config = dict(
    encoder_arch='convnext_v2',
    model='contrastive image-text model',
    dataset='rosettes with rotational symmetry',
    train_examples=97500,
    image_size=64,
    crop_scale_min=1,
    horizontal_flip=True,
    tokenizer='word',
    vocab_size=28,
    loss='sigmoid',
    embed_dim=256,
    encoder_isotropic=False,
    encoder_norm='layernorm',
    encoder_activation='gelu',
    encoder_mlp_ratio=4,
    encoder_inner_norm=False,
    encoder_patch_size=[4, 4],
    encoder_conv_stem=False,
    encoder_depths=[4, 8, 4],
    encoder_widths=[48, 96, 192],
    encoder_kernel_size=7,
    text_encoder_causal=True,
    text_encoder_width=192,
    text_encoder_layers=7,
    text_encoder_norm='layernorm',
    text_encoder_norm_position='pre',
    text_encoder_activation='relu',
    text_encoder_mlp_ratio=2,
    text_encoder_head_dim=16,
    text_encoder_fused_qkv=False,
    text_encoder_bias='all',
    text_encoder_qk_norm=False,
    text_encoder_parallel_block=False,
    text_encoder_dropout=0.1,
    text_encoder_inner_norm=False,
    text_encoder_drop_path=0.15,
    text_encoder_positions='rope',
    init='trunc_normal_002',
    residual_init='none',
    optimizer='soap',
    beta2=0.99,
    lr=0.0014,
    beta1=0.9,
    shampoo_beta=0.99,
    eps=1e-08,
    precondition_frequency=50,
    max_precond_dim=1536,
    one_sided=False,
    adamw_lr_other_params=0.001,
    grad_clip=5.0,
    ema_decay=0.99,
    steps=8100,
    batch_size=256,
    epochs=21.3,
    lr_schedule='step',
    warmup_steps=400,
    weight_decay=0.1,
    adamw_weight_decay_other_params=0.05,
)
Rows from block 4 of the image encoder of a small contrastive image-text model, named by matrix and row number. Rows with one number belong to one neuron. Each number is 128 + 32 x the weight over its row's rms, rounded and kept within 0 to 255. All counts start at 0. Numbers have three digits each.
After each neuron's rows are labels from the 100 images, of 14848, where the neuron reaches its highest value: "colour at peak" is the nearest of a few named colours to the mean colour under the peak. Only what is clearly more common there than usual is listed. The data: rosettes with rotational symmetry.
# fc1: MLP up (encoder.blocks.4.mlp.fc1.weight, 384x96), inputs 0-95
# fc2: MLP down (encoder.blocks.4.mlp.fc2.weight, 96x384, transposed), outputs 0-95

fc1.225:119127132171124083153117160074086124095116155100187102133119137164111164118126137183099110125142147110090160117127131117165143073106154120154222142186080124117067191122112197123145157168106165121139124070171117093074133029172144124112136171101116144132129142143105125153157162141089135102
fc2.225:111170088082134163100078117129100148171150103080143066129128113113151154163157073111093113102151162128158110148096156083175156116079156144117119141179137095071089092217150135061139116085147174073123105113147140118127121199112162119142086137154173110112148122118101114127065107075141099155
colour at peak: purple

fc1.327:094133043135169152144176119125163065146164118155144130126128104178129149102091140147088164134124200116119129139127155127137108180083116126142102119121106155137143120094094114098115093126118099149042126167120126173137177157087152105143154061141129136137162194107122125195129136043148179065
fc2.327:113144109141071129169111166107097115172138098178152101103102127116124128111157093126123170076163193087105095166120096078092141142140183106101129107131104121095161136056132158167182161078153130142119121123111093098149144171173170102142149108102126045163141068200138147171138060125134141137
colour at peak: grey

fc1.284:187122135174152056147110116144117171181203148195079105127148107138132078116147180111084141165113112159081116083066102068142118119105116124130121127168089109145104098129126175151177161122126196159120090101183111108130128088090112135085165104161162116136100119144131111075125109165076146140
fc2.284:147192146113127103176163111123147184105096100096073127159136137089118143159079059135097172121194134100132096152149102128149125065106101079154114136139032123182099140126133123075159126040138139158136106089133154113166137158081134147104119160116143167096103134122071151103139145076120163138
colour at peak: brown

fc1.317:177134135164100137121135162122118103060133113100132090149134000117131143126126141106121086092125158156127142127167089099097140122123100129085095116108167103116161081154123101146100147105143159116126119122104090119139060121134176100128142138125135167132165117131157095147135106139127138087
fc2.317:100143122141166088178096123136121169134091132133137157136072130164133149117111057123134157163046132088105104098158119173126119127066190091144136205124152094123115144200098115161111117131081125153172116093129109137101108076119117105115137161098178173165163134044133105154155167172127155162
colour at peak: green

fc1.185:140123112112157080112129154073126176153188103070158069135185183083133095152153153127138130126152164138096120132073128168163176092138146150044100119116171171115188145175145086148108128130139126120115123065132141145140107108113116116131093072160100158167186111113187167128150147154151191121
fc2.185:116156129126138192110168066072098146143071184123090121119128097174122127086085116118202143063126087151120126082115157050143169102157131130134133070086095117157150091140161161196086116128106146080135144126148148127089179138092106105152160116172101118146124151148155143190124081155146139143
colour at peak: green

fc1.150:112122091117070140123119168150140129206210116115174103158138100110102171109109168143128128159112183098207098146112115153151118125138128107101129169121146186157090144057118131211064135109086148147121148110144132101101151150145167116123108140141076183176140160185160154131167126111084131159
fc2.150:098129134128087105161152145157115104056074070120082095153127110117144075103157129107166122166162086098113119114136125121096097141144177212150124075127118144152084117129102111112195147091123094077173173112164110061084125119143167158117123133130136092085054167152178136134160114131078125090
colour at peak: brown

fc1.89:155114099176149097119065122151170109166126114181182140099121093153119127150066136097140129109125130153113122100147157132133100187091159136235114098160105184113101106117115090128105076125146153172183076136140137100156113158081164100125168091078112123111212104140144106173098137154147152088
fc2.89:116140110100115132163072132105137105118109159115126101099134124094169177116101119182125086110164188082156156107070136127129079127150136139090098092142135091075137210045099078121147156114090156146106154112126096058066127109148113128148118142128144089118086063110136090206164094114123126096
colour at peak: grey

fc1.156:112104109135156103113111105129098085159146106133173111191126109102179198182065125120163079111094154155114157125135115093130149136162104128138139119129131166124091167129072152114157214078093167113115137139129155106116091082142166125119062141144107224155127133081107092124118089163186141178
fc2.156:122083136095123114130079151085149167085167107091136124153106130113163098131167216107133179117166171171131130139139094143119104095107126192138055212125155197134084141152125131170148100093116085130152091155115129158132119117117193133130138089164158128117131120068171124105133167133202152154
colour at peak: brown

fc1.1:156137116111124120208160137183176063135175111091101089116126143130086145104145172188107142084127120091103089153219138103148132168116112139168160119154117154177163220105138186105162094177114104132110150160130098103123114119147153151120155153146127166149107090104111176094161177096113126101
fc2.1:086139104111136134128144130140166063137127133104118126126151115119130102109155126160120126092178091090177103137122184093118135058153041105074135144107133143101162162124176111107114113148167178085121068098163186116171106187165112146172118026130102118099134161128156138163132143067115169138
colour at peak: grey

fc1.143:164178093149087168124108101119066119198123105087156074099102122125075114135083129156160146122092080141118156128146155157085128143133106112133086137132100165089170085147138137148181162090111180134139163115144084215119193163146141137120108117144176137051120126181133149152096142116077079110
fc2.143:164101127125085168123165130134142108126064126146164120144165072096106176089139074078174131142157129144164082158119165088109168135121182105104126116156102140076154163173064108128068099110129141156087121122098110145134099163091094153140141140138087093183169170123135092122160197090114100204
colour at peak: blue

fc1.256:187100179153173161148133140101158043136088128148209119131155132123139069136104082142146163156149167125090139119153149138114150120129181165101181113078171140110123131086104149096139123106135180150115125191119165174136163191117166132131143131148129155140154160162158160190179112066161154156
fc2.256:155147122134120089140140129109106145118071149099087162172143130129138123113100133118130168169099129145091164180150166084202096120153118159142088131095153124120168121166123163023160078114055159103201102160155129081181131109069151167091144088143135146131144090090098129136078145103097156124
colour at peak: black